config.toml
arch = "convnext"
model = "masked image model"
dataset = "dashed paths with two dots that lie on the same path or on different ones"
train_examples = 73750
image_size = 64
crop_scale_min = 1
horizontal_flip = true
color_jitter = 0.2
method = "simmim"
mask_ratio = 0.6
loss = "l1"
isotropic = false
norm = "layernorm"
activation = "relu"
mlp_ratio = 4
dropout = 0.1
inner_norm = true
moe = "soft"
num_experts = 16
moe_every = 2
expert_mlp_ratio = 0.25
slots_per_expert = 1
shared_expert = false
patch_size = [4, 4]
conv_stem = false
depths = [4, 4]
widths = [64, 128]
kernel_size = 5
residual_init = "zero_last"
optimizer = "muon"
muon_scale = "original"
lr = 0.031
momentum = 0.85
nesterov = true
orthogonalizer = "newton_schulz_5"
adamw_lr_other_params = 0.0017
grad_clip = 0.5
steps = 23800
batch_size = 128
epochs = 41.3
lr_schedule = "cosine"
final_lr_fraction = 0
warmup_steps = 710
weight_decay = 0.01
adamw_weight_decay_other_params = 0
Rows from expert 4 of block 3, named by matrix and row number. Rows with one number belong to one neuron. Each number is 500 + 25 x the weight over its row's rms, rounded and kept within 0 to 999. All counts start at 0. Numbers have three digits each. After the name is the row's rms in percent of the matrix's.
# up: expert up (model.blocks.3.mlp.up, 16x16x64), inputs 0-63
# down: expert down (model.blocks.3.mlp.down, 16x64x16, transposed), outputs 0-63
up.11 101:488480467517494500513492491506501472473523499489522501476499496519494449490529484489466476499521513505486489473499521520455481532608559516508472496521516506492490540487503529527486534486503486
up.12 085:562526493500508486483503498508477463517511444524486510534507519535525498503459499506487515506496516475499503501500479454475547525502480507484563490498477497484513471512498496519524538503481419
up.13 089:538509474501551500499490487482478434491500456520494506508496517560538515510479511497479498484506516462494529488507504442470534513520500520529568479503493504476507474509488516500535510488499458
up.14 031:501483524498506502488475514568514578464511518474518480510486497523523465501496487504497501543490483520517489488494518544547490457483493500476415508501505474504496512505480500466484501508502474
up.15 068:493486466524490494517531491542497498469523460491509496492499471577521500490494470507459499498492537512496536529498487456483535541517530501505493454525475520490492490477513523493501546475522450
down.11 145:502503460498522504518503507508484525509514485487502484506503494462531490508456527494523504463556490502513463501491466489578485491445452547500480512488537517462484508476507498496480532509543506
down.12 129:494530524518457491504492510527484491496505455457524480511485497453486506482551508545486498529497518447501536488541537510506486466467508442507537503492475520456527504477501489522498502512514530
down.13 125:495541520525462469520509507537483480516502416478544506512499492469494481494537502514499466494492479479508552499528514520538493460470526470490527535483479516472516507480502477530520509497473512
down.14 028:500484454472497478530507516522444502476497489484502502509510495455536500478505525520473506472535487522501452502517477555521512488463482504525498535515516504440461490473526513522521508523546531
down.15 123:493492482485500505504522510522445516523497475504505520472515496456532473476467509507507497458566464511530502517495492524557482478483478525501507505498530494431472511483516505504472554524518495